python train.py --train_examples=145000 --image_size=48 --crop_scale_min=0.8 --horizontal_flip=false --encoder_norm="layernorm" --encoder_norm_position="pre" --encoder_bias="all" --encoder_width=160 --encoder_positions="learned" --adamw_lr_other_params=0.0024 --steps=5200 --lr_schedule="cosine" --adamw_weight_decay_other_params=0
Rows from block 4 of the encoder of a small masked image model, named by matrix and row number. Rows with one number belong to one neuron. Each number is 500 + 40 x the weight over its row's rms, rounded and kept within 0 to 999. All counts start at 0. Numbers have three digits each. After the name is the row's rms in percent of the matrix's.
After each neuron's rows are labels from the 100 images, of 14848, where the neuron reaches its highest value: "strongest on" is what is common among them. Only what is clearly more common there than usual is listed. The data: drawn branching plants.
# fc1: MLP up (encoder.blocks.4.mlp.fc1.weight, 640x160), inputs 0-159
# fc2: MLP down (encoder.blocks.4.mlp.fc2.weight, 160x640, transposed), outputs 0-159

fc1.387 076:490475475531470493500536497516522491476525523541512517472579468516465442535476577427523593442505565477488490567477479531512477525575500466460564451515592602505441520417539525444471489548561487490524437498483540509440451508414493437509489506529510489497468476566481494514499495554512470465507488479518504528459524482471571464500494571450483576459520531488519470526494495570485543466453522487472543492569450488512423516433557505465453485515520497567584536554453483498551413515499552
fc2.387 083:490482411458589505520528540526431548484452448402499501504495522545476503545607427602553466490539539538537522554469539502550501487538538493510477480491430475493525454502522465480552477518491540502466490422463505502460554537572394449470559526447484467498543489500462502531538489434524535495499510507508515489483507535514421453419454495575549485540550492517456490471493485489466528536447496566463503519474551531510533457526504444533526563481488514502465495434535464469445571460519447
strongest on: white flowers; narrow

fc1.250 105:528551485467542487526529539476543471489502539496510517557554482523558485447461507516553527536491519528469498478520493467524485464506522527524556481570514452472548471489530558510538513476452522437489510642446509523438495515538518430430484484525500519479374547530514502474477465496446563522501524444581532489438501450480561503571471470449570446486584504540442452503532505448468542422549483423504503479531533567481485578464518569455497481530501471555515504501471498565543491521447540
fc2.250 113:490486494547586562558497492507427501552564551500488464462540488485538523527495499536421475513517468536500479455537511528486467501537502456473428504415485450476451510464509464524457498491548451543499547440455501474551599478521484460545462566530551476447569445474478486518514522541544513476472464501473482537490479498443503491420498416439509443524424420532494544520524485499487547438515529567482427488523477529581482467490594464526480460486497487539510587531408517521501528523564535
strongest on: white flowers; two-way forks

fc1.284 075:492534507441567473511493489492528503482514468591483493477540515558414508529501552581604445484457486510461571541484563482487552523494548517478496540499564492495516531535435494560463507462468527471495498475501508393488537464473469460509551544441436510444501512506497445506430532475437408542509439415523526504480480484492446479543472522518537538500586518491505580555551551470536534537518551509490502504567488469459451516502475491545475536452500525554518508576438415534459496520543486
fc2.284 071:494441492457463565534496543514418477585462493555538505558483442446528504546521556547478551499458524445453458474504522559491570510504426515433493522469488526505498478484541557531487492449491491483431550497526558557549566555517474447534492588535483512540449513485526503441600445565428548487499410480553521485538468507513450450456548484511515497543445494459599485483527514506547451438484568471462501520491467506513472536542487524473527505468486553455505515504455494471537422554503488
strongest on: autumn leaves

fc1.58 070:516470516527514547563505563438522380573495457504511542458597552559462481490479501536498513493484488493546501461568528585536509477491462517522500532524474546545468501544487403528561460485449455570508506468585436471517517472547421480462531542511451521512480380500499498476559493581496507496473473458544497473537471531501516441532518447503553492550452513488517476484499467474497492498514472496494473396505585518500554534528563550464525493531512495480591470494446527468476451452478502
fc2.58 071:519556572560541446491464477512488549440418568518522505535491516503503516537425530515527481514501528557470475541514455509528517459443505437524500486549513485520511467488485569441492462524552538464511410485512484534490514563473555600469494544438558501562493478477479543549465562443451504518517486450431498524479485530535545526464511468519482549523475549494455476445413499511482555561560428454510565472524543521570473425483393478430522521475504534502472474487506540423460513497512440
strongest on: three-way forks

fc1.256 084:533532472498500420492514493442510512556489447456583522455573503514490447541472516516525435551514496524492481503448493441546527481546537527465523504505495532456522461497494558518452578518550524531484563410446396449482492444455546558470476500580550485421491548473513498493518555488430434537574501461476398475500505520501468523592452488495495485558469454508532489485490514564566481512475452550497481469513413551526561538509562522545449492479485463518490538536512498444474552519533495
fc2.256 082:482485535496476532554491464447522537508544475471457494538503529520549588478540517492429487527521458528454541461616523461460459485498489418476447499499520462522481507548544451538507448486475523539457496532536590538560496440497498394556544476499499520532545512518506461460490488497660476510458441497531595508509509527506497547431543548460500544514488506512480515518465529480474452484552499499547480499450547498467436431512469462429474487475539540489511432442557509518509475511577554
strongest on: green leaves; two-way forks

fc1.440 140:511520532502516524558522520508464474525539442469452469525478502500557479472435533499468519568460495517493548553512586490508530462509442541519509445561583472501486472431542438538476510447518572475523569482583550526535485505486455531507539499523544497478494483528501482535580528520522493481507456477489465476506582540502456480494478530512413452524415532566481486481451475426504535454491476506471490486488544411432523539471486421540567477417545549471523492485452437468449525616556497
fc2.440 129:453470455514458482485515460420486592465455506505507498501499521511458520541480454447543573551552553489492480521481447556492494414464567510543416458529464438494562495525469569504540477501438417517564494462451487596490521487429484523529518506510571513534477456470504517472473451532536502496462484486498531489456487482444590552510489461497593472503508521487477543439482563508503503578499459465547516461575462546550457488509505549553505535504457447542453464565530544486439481449519457
strongest on: three-way forks

fc1.503 133:503477562483513496377432447458443463426524446508479553510470535503441555597472548590478455568541526507538430494482498497481533524453518519531526559553495499503488504421529500525521489501476500547510526481542460514505555524488441504491564463461545529531538470536562470482442488552509439475484504502474528616465532509497461488455487566490542499493504413524553461519458509534531460543489451416546488483458529509451513490530476398466513476466484497481460449492504576484508461563497470
fc2.503 145:495498506564514431513518536492508578504573532502567512502399476454525487508515438542488510498462489502463508489520465463458456496519496484491444517525538459572525478459565539506474492414467489480510383519495533492537576500564518513515505523528534473485524506519469465458598516512458470527370458567499480422551556526462485496466460485582507468552479447504495505481466482561482473469485509537477420552498511479489512541523524541547376499552494436518508543568494479486541516496441455
strongest on: red berries; drooping

fc1.74 086:544544485476500526403523549496433531516520528494550523513545536538511441444429482506515505529488503510586479436511541505510453551458542529488548570431529510519541433445531540463532484475510542429467550523485440490492473495547506497487470455468551516497529556499535513500517549439429459516544583529562529469533470480469439475476452499564520502495465557501467504545517446386515477500504479512495577525531471498503559546501425406550486525470488465453505491557541531509514496386561490
fc2.74 089:519474577516455517537503498447481515542499508487454524476509552547537550487535592534497463468557480513427470447533413483465503485489455438511507463559535499457484507494468426501457508497449484492493490433513536502567528500434560536555571537530343481542497417525513539500450508584574469456470394502546502534524485484496502561485591532529512503513510484496559448525509536530504487551502512475509500524544478495509498474474493537540493468526407440508491470537456498456566495560487477
strongest on: two-way forks; bare; drooping

fc1.262 117:452472500515480516529467462541450480439533538587477470448540452515507527521527529526548450486550529535504442465550523469497517500504570505500510528485509451537542524518528496503563520438486512480386452474515470454564562471525448451498476554571553558457573487446483543513494537517523571459487502484425534519456428510519422481476442520554488556485556504512516489486528485477585473542571546529493501604482517451450503425539484431495528454472486450554495544531467456490568455471514522
fc2.262 120:544518531483524522530495574507519508490466456503520457526504514493546488535587450480522493460472509517509516569529480500496543502522538486552490443490514462412493522562466530515516517560574522598452438460417424529497476516482465471466523442442524460541453462510500510461484527510446457567550566422521518535455463484511402510501487524465456473536521449540548511496494502472511508533483539504524509502543497540507545494529479519604514428521482554434460418578431493571534476493538396
strongest on: bare; leaning left

fc1.148 101:513549496471517463434477532456430508509517498497517500502477482519514547430494488524430463511500470441552436421515541573440456488494515483483501499543555425601452455453486535394503491503523552486565563461549493547464404556458521515503524505480535441479525495505516484557532457486538482515508449500492527546511492532467438506497478519484508542519545475546476476546560483452465474504566466562498405480503458494420593493512564468484514561455557517469427494496452471575540542479499474
fc2.148 101:451442519465465531438489484489465457464487486446583485536482535561527474567571538555600509487522520510495478511461459548510455449541476450491582464484492543461514477522498529493517515484517465488454465393488559537566519535543407473498558518545427507502480503501474474421468501457513478478482504481428564517531505523491553518491549445534505507465538467543501529506459510540483498542434429455515551547550536537568457516482476460581470515484476521484536468408493575476499529514578437
strongest on: three-way forks; bare; night; habit: narrow

fc1.92 081:507475495505459558442561488492463498458515503520484484454422480458463508523506483480515562423477488430548504490482509466448505551532553501441522505563482496510534548504490515429498541398505497463464568510451564491567513496524503477558510465551508520463556496479454503504579508450494585519499445583553524469536458485544519522487462507524500564485480503450448473551539457492560427589464507530570499475463447454539476446613504493512557563499495548503477548500433529510572564512520493
fc2.92 076:525466539457548540501514411503512540502482487539464515529511521517476435496476492481491466520570521563520493511431542467469515427497501503504525439487555540517537484492470481433562427562418482547534518543505550460475438485521493455510504492417507542551527501493492427493458558494539459558538544487462498525497477482525501453556463554521453485397556541494515435549468553430496489547506506439488552473509449470452530533495515510530565511529551520496466466430474494457423472451471642
strongest on: night; wide

fc1.573 078:536449465530442473576530527566457529543504522468527503521427519539430496528505541450485506535395554583469515497533522523503522489590489482476498405541514482494448519503488474490524512570442541506495469521565454391525491527512488564443483523516496487477481517486443522490539583502517472500405500630501505507526462509481478436452532434518519463511470456546556515500516533504532544508508544567504528559493552459525441463456560471528476478483500531457464468447568496477525519464470548
fc2.573 071:495517513500511578496456526471551470378530548549528519554493504495579517529479577504417531529509542481530561556507467487508495515506512538558513491531508505528512514485538507460497519444565436541547576463471511446525501502494569462599468481518485516435483553467463512519477443449428477498515486415488490494482467458483541571433496602507398413506470530512442561430454479501488517441525490486438481461507448522503537533492466535429461516460469520548523508505489500556464499519498534
strongest on: three-way forks; autumn leaves

fc1.277 113:472505533517549430449432559455538487511502513503482577544520480557481530566460468503531443572532486579579487536531474433484485561511491517463480502521520530548518497482529524578535465456458505529506528436546500526506494520414491483530541528477570502587509430460461501450485520512482519508441468545502518502473433514473460533454530516463450462506536420518541531517473528419469568431450587465452465537459577537510462556483473515527470496490532519527493433508534485483515386531466483
fc2.277 106:596545521490529470534547561511506429510521481519526470456525490397570509475478542449496490449466453508509521493528464462470530480534446528481514468497444555564429477515524504438601516539525523482457489575522542474509537519570583408499459514541493424451440528473494497539556547499454530482494482506472510557572528498522504535479491512475531514482430499479449442514492437574530480459553491517478486499448439444475499521469447475520526529529537495503549522519460572434532581481446558
strongest on: three-way forks; bare

fc1.424 090:558438510420457449604484538553502444437467486479494536463497528533537500503547516516449515438467509462478494451483525537462511444516451513484514456486466477521504377537539539441492535521483523432519526556480509545526482509509502449455528439485520496460522498523546509390454522477501473432553492470533493510472468592459497515496531535426493453526550537533450467572478570449461441471489445546526486460493476432474534535440489550525551470462549500561502473555521518487538563541534448
fc2.424 086:459482417445455503498473522532484501506537473566440514417535549499516524537467486495444487521460471564522511455537535424544492528500531463473473509522443448498445593522519551477568415566487478506442523514529541542537504540538490531409536489505491427530498536457479512469470585490449433487450534572431486515516480502529483566466517467510478444486479448501513532515475451506495583519496478525539588419422500464515474537549464560498445520569484492445548539479494532479446509533536506
strongest on: autumn leaves; two-way forks; wide

fc1.88 146:523510532473525516613587470535502490545494554501493499451553478482560430531469457403596510452454549526446496520474502489559510503525558459505502508530546516565474477511488485511456491530597506480522521522460529481456487482450513520508427469503564482437541534498444518537502547483441543475523494450505500455475493487516532548490481585467483438511481564421506470520511474539483564452519507424535489459557481466594410553425529521464549479491483460546546542496537506489532470502534560
fc2.88 163:520520437539439473417462588461509521489541476545473516503441508533481537526536520590442488560512477471515551484480512467494504503500510508578492462500498411460558471542523495515487527527401538498474404558537491519516542533524507523476615571515465453559467528463463494444489447471514465505454482517476481571545487572479444464499509438545571530536466409539487476497511552477506499579457511589501516528447532489492525484532498524541507503456463437454504462517493480489511588483486463
strongest on: pink blossoms; night

fc1.449 106:545517479479537508546551441508503531468528511555397488481491511467454418524461535436418516390514463481439525467500479540514471501469491483485528480492499534570541577482442501490494504492532440374513435567489565512529507515437490507472484467544553506494515524483478531526530490512466506558533437498493478503472454491527512547447482524480422500497516502477500458544496480519424582545442554508433412562514456509462475561476490488497540483503456540538503489560478518459507461510459618
fc2.449 114:549511518454508502464468522555533566413429530465478492450446498525480567549515465530554529550491588533564485573504467541510465485449561479521494481452466464471465472496497472484506477509545524588457533481496503510488530448471501527495427513542453491467587435526496472527468432454549578433519503439497489490426571478506545483507504475513484532518455497539521509475547417587477450466443493467562552526540535559494539496503486467521443500410531538510523413451457508497537546472503482
strongest on: pink blossoms; night; narrow

fc1.613 076:483596433482484504515518512511464510504428537482457523467507462459552454494489555419615468566539510432532555476500542493473471503458534465516514471462423476489548477471561540505575560436493522519506450477503528477467589518494524521572487517495509519498540497471538463460552457500566518514482491485490470548608470522493431516473399465542500504494495510554455506483465526473433555472516426488484486432496468438424551490460471464521485488517520500539518587497505545470483552510464573
fc2.613 076:463448495551415487476540482415523475539517500484495456564504544581479486502518488518434556468501501524406448484570484535468535441518522477470517547504527547526467534544507469471533480472472515471466539552544455525481389588469468418463532493537461480549456514570525537482460587497501476527497530520438514453477483473529479516533512619444476514457465500492555490451503536558551504509488538542518554469511567544437464442524498536424513442513511524432504487453550517501531501528548492
strongest on: green leaves

fc1.134 110:498510490569534491467491570435497471478487433496494469499463499531485495415448510476552520532384490545460492511497533580546428450506488473450542501511488451460506497537514505391554436509496549472538545614502508520463491487541459430498468498480511442595477505435516518540483501508512424559520546582488531538559458530544447596513532533502539487526479455520481511514535510469498497484527513567528481419503444425496497455439488448460470545546527530538527451485502483450488523497494516
fc2.134 098:544455478412456500468481465604535552480421502447472523498492485532465498563601494511492523435494583503525501525451506527520521542539582533493508439442474476504480546483473503506506499519505505566540458518520515486541515498422470499476539554496501450481505446510516498465513477479468533448535550451496480418489535602567453437538443465463493556506542467539467460481522467463524514432517567519498464561526471540554539489578441441488518418484513495551524488464442527594508528480512528
strongest on: autumn leaves

fc1.197 077:473483421503562526514525473501452597499487494501511499497456513572499534520454528486507495490496516532560530469484493509565520494503550574557533471504505450397438455457476482517565500457433423507568509530418469517494474541464445553522458605463533504487491501451453513536424549483513458463498462487546542507513520545481495568517450452502545517482456508496524538443423499516382453526458479434503550471473503525462465468579459497512555528477434527529497482584459493476499508496551473
fc2.197 078:548465490504512456470545495420471514514560391521490588570437472478454461463550474534548447467479518496538491556555523507480511487480483484552552556560446525562503499530506509560431507490518506488479466528486499423444481472517530456489494514444433536474479501498514492486547430514536562494561507462500506489504476571526404411544474532494580509553524414520462522578548438506468489428466494547513510483496499450513501542494559571505500477474583503447537486422488470502542491509472532
strongest on: bare

fc1.66 113:516470482487461490527525498471572462508527541513469520561508428466497435526461494515548490516449495478478464486585462474499504557542517540457536510511555534532468498525526512521517527451495499463499506537384481418493472473531584494513457522615563484494476515495408518494505485444429544476532516505462560438435533420464482511479477473489473560542456540494537495570509507478515503471494501489552521500541486436522430568508482505495544507577452459480497565439462580499572400465489562
fc2.66 116:464497527549569473494476559436493578514505501518531500517436547466458558495493494474433504517545455473548512519524503489505514436605415495499495513548491389558484513480488520432484467534517467543515445473523489533573539536534515481462485483476464451534531463468421561550537530507487442591479510487483440564509467532458476484501423490535538513433462538540515514413483515422531494565474523532485430505475423541478543528488586467519477535505537480501515420537494514555473508555506476
strongest on: white flowers; night

fc1.131 082:403506514477486498492510471527473544476555562500424558476566519575513524496547533463498531428512481514452514513413498525459433503548515491455506457521540517466485513564512578477564425418510490542474505552537469499462506477509515439589499494559487567534470476515505515486441512495500523480459495489577522514517520506563409482519504570525456461485529486586517376513477460490527532540432474545496532465550491480442482543444477467497469475502473529454552506463500527483519524547394482
fc2.131 085:528475425537441487525561507484508564501433471461548510463485571528500454457463467548491567495509493453580540499479596487476535506449492509492511498479464493506523555507533435464432428481482590517441559517536472528488480499477514506540461489591495460481497575453485461498526509477533505485482551546506585448515485455478510523522509510487575528479507503511477489458579454456483421595510469533452456520386588565437530463495559511485554481487503509487527525473555467456521487465488542
strongest on: three-way forks; white flowers

fc1.226 079:463405508518520523516410442499435565498479573485482535486470557486494516511544533530495441467495527543538427489455481541525513481515542528493513475474474511558464529454537423554437478523538480459531529495566523495496479535403494513465490497477535510572521488499536535490507454574419504534528484476475374492484489486430534467472484475454473505504520489493494440519469393542483570478481530488489506587559540491578434551489474537444572466532505459516465458470464548538542480493543544
fc2.226 079:516491524467435535538506464486599499509482508493519544539452485492498480481533474506530541513501532458496500555444521480488581518490463501498501569476463491475462426437558485589517527567442578463501555520539465484412390576449489442461562539460497417468472467537514480580474480518502507527477538479564523465488481464531475505559538560561501538528472496449507561528530482448463460517510525487461438472461510452451500502528501423476454559548419533528480532468505476498473560499486427
strongest on: night

fc1.12 093:495467473511542473564482495488505451453504506532540457458495475487503447444542528485547496499465456543470450535457505509495544514486538473534414554497457578418490484479450492569559470523433532491488505561505555508474425458581464460452558461554519473536427527477500567505553531522570504589543462509494533487542458455574473564485534496482518529518462449499440523485424453566496481411534503523589521531559541468532500508468543527513458504526564471504466482507440554479567488537539498
fc2.12 101:460470535504411548447591469525446535477556480449478506554567449492481449450472505541447522539474489457474521564525495445514505497491551549459523536504537571494528521515533525542494574418486473454524504508476604492493546525456469525554473504484440561518510466504549466504446483542518516496432464552546482444557463483458463577462434501499495509514515598504580465505536486483484472414545519514499550485490469527450474531568484467476508499509478494542490485540485439520539472581460598
strongest on: pink blossoms

fc1.104 121:577536450535528477485510519483465467454539461545515503463498497452524422490513460458508486439503543482538500514510546496468410541526473535517541472504484449491544505446453514453549508422515489520459481517470606539523468492421470469461592493477538501525503458411456463435491545582568481472494518454501504473489521521589439487527460497494531510549545468530540493597469529515428461459423550458462516464443445480488516546532567544477518455515569495498458511581452501455496447503517481
fc2.104 129:487450499417441446513478492508482474486455520479577499415472559531496445528489496460531500470588545466483487429438539553544551525481460461446478497468484516455450494566527493535479486572497539527485507511570464490487487559498504522485549477464467479439532476571570471460493476443509452487546435530503450541513540535498497508502630522490428513386477491499535460507504518532535544577542476502577493547510480468531503480473440444465467518508450515450510515453527530424546558538514465
strongest on: red berries

fc1.372 095:492507470489512501513611525472455463557540463470434504542507475485523519451480512592462524453441556455445548535453562416441421456533483497558486485429545530471476530538533426556526479496419500474541472494515523530511443526475430504512475524492476476472476517512519567538510588542473412505452519439483469465545487456473528457460493452490497548525530479453456450519545507476470477486464512466471469554515471561448556482485576476485514459453478443444464470491519492439583448477484531
fc2.372 100:555484561479532542528511459513534449503552515514497473494450437439523587507475535516480548536472428481497481493494546478444559489502478536584562503517542496514449519496477498479453447493553403437506465472552513444562511474543579482497497473501569490527488519514499553551472433522527481460524559520478535478491573531486537509548471515475490567524503501529581551479469495471550440483455513468459478466488450461532486510446500470573537492432454479458463410500386502544439477485451413
strongest on: two-way forks; wide

fc1.25 054:505447526476584437534485524516504489521481470473424447528528552440504537524465504495492506423470521500464540490509501529538476515515487492519493473440472530502531493480495539501538528517498487440427548564530525554535487504544472537551485435526535545491477444483553502455472598487495483505499574483474492462509453455555502464465487434380476507507387542438445469544512427499493496477574530500488457528475389426514553476561518596489451463479506505529437498545546572508455510525525504
fc2.25 052:506522581548523513516540485466492439493458509520542490466515487518543480494572499438472475450619476500460514458574462491477468498446523559465444462456510457586537502495464596477479551530513536465516472474451495446573473548488570518482530510501510544421517439486453466567474443494499503557518521498556531542475412514493570542471517477435477461548475508462526486458528484500553412454470503509466433443545536506469439474457504484501527547603470494507482483537483567523468553532496525
strongest on: two-way forks; wide

fc1.192 123:486421515498428511475453525455441453544583477445484550529481464522545538497493522617483541519492511479560488456453481436506456520522523485486496477540573499585436510464515537490471473536541489493536521480501539452482492520508450552520523539570496503507492561507582489524471526569516529484483478485480503519431524554466474479491386466511493408583461472447471546495513514484538520489566451544557439513533512420548458559428537484522489499521490446533547522519511569569472505455472524
fc2.192 119:521487545513536448436440486511498575473454551528511563464460517552493502531478481541523425390505426494525474461531530548487561497529540495508523509479361461495589442464500457520453465530527466564442512495450472449534509596505500450477529494482475438550528459447517464468500505477495475566542521479525490509533501482481545529500558485480526478484553529496507479531514502499536472528463491492517537555457462586496514454527412468437546561579481516554414482459535511524472548496550513
strongest on: night

fc1.283 114:430473529496510516511455519474469497507504504481489482552517481515527489510449494546475552483425541489545591481475492548511501543477498458537531510498506494434497584466490557527493589547506484360475506510507439473460493467477573517465482450527421522475411429447499520522470550488436473490472519528568450567433523516410526501572499480470473493435514497497417468528560538557561519528508514548537472474469515520453459506529457430421453490461455515460450554512506525466515469533474458
fc2.283 113:555563505518518458456478462529566460516500564481515605542509454496534394453486472470455441499571528453532508553516541474433439529444489580529562531461463516537567498492489470466477508439498455491527501517536564442553475506475505585465492539468475463469528517498525534438479443462579555540499460511440482483519538580505551505587564495485512525446519494538544509475472515494608480475474515504476458512477496522511502451512498477508541464457592464519506526484554491501518476490527412
strongest on: two-way forks; thick trunk

fc1.161 112:506472498508549581496554451505532502459499476489454492546444510506533486516517519535511528501498513550434492486561382457469513514484525542530535486506486566515497466472394557537489505391568488495449497520513506446466501508492543536473497522524461501432514444564454528475479483472515557456538486486567483481522579435551471552534455526539451567467554417537507527480507492463497514503528536546571516511427536520504469498471497503535482546578432519432578564509601516461469494482559521
fc2.161 102:488498562521508443555563562543485592479492437511512555497459554514518493454452528482521477477453466512468487494548497541526463483558466407461469534528509535497499542456484549472480412512560486539457504552539461522491549440498377431537498523521419586498506453502544471507536519480404485556539524481492515505503529519564489521524580476531569456507563515414466472518598477463481528480566468503530505478534524461439492447458445465501534534448467513517465484499510504523508453467472505
strongest on: white flowers; night

fc1.559 088:471549513537436490605559532470534502475471479537572518523477491536539492420497549473536519460493445537498499493504511549445501520398531531497501547512486504469521536528496544531522502523534583514390442512532474504546499490507450517466428509464505557463529518511473486502473441466597546475430532547539449535513484497514566470501440493490439624447461577494509486509541534538564549474489505496576531512514552406453513493494466498467470419511481513435496558487536508520531534474497503
fc2.559 091:501525420494515508532484483496531493567542511417492515478546554477469542639550503517512490504531527515515500447541495580479498511573465517486545540489448481481488488535498443525471466499597508496492571424457440552532514501487470490473544574535516472474472481567446465473471530478476500533424522460528501484452530498454497606471441489459486434434566483490478455465485519498505501517444483521433474486426565592471475572474447480497539522435495495554527495536491534526480560562525481
strongest on: two-way forks; green leaves

fc1.10 113:521502575540460526474503481422465555451561492482578503507470480585525501568506569498446519550488483438542499447445507502511524501489531537556578492514480494537451505396466515491454482553496455469540506527467532473431523502530558481499470456489491472500421483462569501520481513536537431606428486551519500552464505458448530494456494555515559526479473513501482486505482508487562412534452498481520557483458485459444493506552500444538420572477437529552521526544486516439534519518524566
fc2.10 105:538517528466519447465481467497423471530452472510520447497537479471538514515497485527522435515593517493491469500535592468414493457465395482455444494511532494508510480552503505500527506414514528548519445545484487494583534487601512506539510478547468461531485537479515429440509504483501480487522433430496516518609525498494482580481558493540503389484538555497550577471490505516538527522506481461485493466480440419488487542471554478524499507453484456477451563522447502552470513577450458
strongest on: two-way forks; bare

fc1.415 119:499489444481471508534521468481533538506489426515452520523513469448487463522435455484536467474452514461536579544506516517572470492548477433480486513439543453571520497452593429502499519548533478522548588537518481462555513485528506539541495464488501511481549565583517514533479494478524478557493488462483475530475369536525508530478474406513537459470520434521513518466565438502504528546456582485504463470525446528483473547529535437446495459406525462485425529517463430489558510526534472
fc2.415 111:503524502465559503489457441527540492518416492508514462570477493560521500486535454499514541490450525524495560431507484511529503527452497488538496497588506443498484496557539459563483528494547441611587502552474549432454442455441483500497515488523522546541505450565545497463435600486483537487507469417531504510487456443461454471499545471504494483491528481485508506576535461520530467488529462423449525498414530458540504444558537532541554447452434526454484501518519517538534567463563456
strongest on: pink blossoms

fc1.597 127:535477471430494461499518494486577423476502555486543461551575511454506515458543442467592544557493489582437525538497469431504515489417486516517498442528515527493468526530495436511558496483463483568545504499493575483473436445464507428482497561524487496548517533589461413485427520465513553457549449494512503473517535474520509476574526567521479490552490475557462571516453536485508529446570538502529554508507514453521458519546478537502404447507518541511538543503504552448520485476523537
fc2.597 118:469454441510490518473522460527456526536491506509534464539568505412543477476503508548523468528517477414477476465518540488477463517569426482531471455543511497515456489497471576533558530426510530466545508569450516452511526531521536508522461425525504522490432604488570516501508544508506473500528444524501516469440546465572533511529453484469485504460533517459581550521440503509571503443578448472476403437486475466512438469476516506481582502508499446484484585527450510577541429502503468
strongest on: white flowers; narrow

fc1.270 095:570505562491505489496519421442517531472520507526513406413462428509505427456497508517553422570503475498404477530545488405511483569466547572542471444503568507466473501484502496530520503520576485510469463495553507518521490555481484446493495456478490448496483514498591488523514450428550478487590526535516575490484519520446440444459486530497536492545480523474505485550535463559516455542463543555480478420524535487499472537479495480436546428484519487525510513519522479547545510584526455
fc2.270 105:472472441476546515551561482534519474533473525464506408516433484511470450499551429443490509496507592417439541555506490578488536483486545512479500537453483549387449533520466531550493558475454547473581519503490555508546534488415472550476523479424468520593502485451487479497500565541516501492494492479457458494490553484491521554476487450503464499542497504578540479419460492522515539494596492488489496544512532476574505448482495567473497536428519494448499447469558519456533528459500500
strongest on: pink blossoms

fc1.85 076:506464472515522476518506537451437504437477457483535502500546515517453466518449500494560496517499539531514554401568545477509436441492453490569517522501480531502548497502434515477515439528532498407535533491489479455522493533550541475475453590448479536566500432472397566535449493513492413550571509483517479471521445507471473496547515453526491433410495460447533511499495486464492594495513455497495423526512445522543443531430533452455500557562474519475555522493494559483527485491483436
fc2.85 076:528463501407445491468516541530519506544515529537485488525442489487396506428505523538492486531527552579495491544426492563467550499473490451471527510532515579544466483523515494504444527510461524494497440579531500544431462482478479515478540507458520463430473520529452480499519511413486513493503509471501447526488636495533461509440465565536576548487598498549523528531547456475506445494537541480586579508505479516452565488501446505467510484469473474518465409494527480426538504523526522
strongest on: white flowers; night; green leaves

fc1.359 129:528503497464446466431456493452497549533541501476494536514543474451498520586464431501590508543544454543460455482550480427514505503458442511476506509467493562459548486516528467477544547533416487507460503515536458452488495536512482509511518613528458517543529462496458489375513544513547526525460454528526564553450546518519391516535487456564482526457517499570474465561482516498435518535486498496510536526474586535491546580538425440504506535490468564513525476504511469485443482505548477
fc2.359 132:501533469507527499451466561548476486480472528497501451522496532464520491523568528548526445452479514483512500471449518484439536537526483501537439516552483419538500509465469555523512474526516517523464449544510472559535610521582495484465492488505536376476486548462483490497452518454430439443517507516512474544525517521493578489439497451492552431541502385405535562479511513508501541552543540573551481486465493539518403478460453470590514518455484475482536521536440487559527507527470484
strongest on: bare; narrow

fc1.178 116:587482484532475579460431518532512455536456475555565501479466522524536516431549476531478555505512510502617456514463572500446577508526579516506497497484488471432412533587489486501483474496477495524517567465472488581481424508513474546471538556525477515531422379537520520462443577531477467472474517508473522565486496506497509431571505501473460529473523523452548497534494499463504482405509408486485524480532548502490551500512468508538519538495558518452522470497469497516475500529500446
fc2.178 110:408484484460526455596489488541509515473478475456499565436480476511540520432556482453509458495457519464506592513509444475518499525490476479518537473434551506512494519484496515535478464503511564490488554564547532402467568542424480417539416530456501449450515551453516513521535499484446562521547496500556459506512521534450558461543507548501509508477450509493527454434503474547466464493491560481498601492460442536466491444501525536485480509541496534542421517523497529474512559451455608
strongest on: wide; autumn leaves; green leaves

fc1.292 133:610515529460509495461467500498507420518545501536513440478573495485555484546509495470537551483517535507512451564513498461546557526423531521546515486589578491500519552551474517529582442422527561448502472452536547513474438489455453445514515466503487480512430498511440511470470540531470526521475508465548530477453480523534505515544489533511480525522520531519512416488464514466513547488564487383492521496524502531512392585479507559559479498542462488534538563475509515507484415559449526
fc2.292 114:485551557471556479531506468552518471464527541478543446513502456509549459511539479478508493481480508517530500450548516507408453446524494504466480519485460506530488509487519514516495528468588498550539500552394447445498520472549570544506379547602575514426539542497491491505523471482448498479521424522479518477486516417491505520399518526484490390525480476526524594535509508530540492437494478515529472519546482512560524574475468524516484468483487472518465549549494508606553512455466465
strongest on: white flowers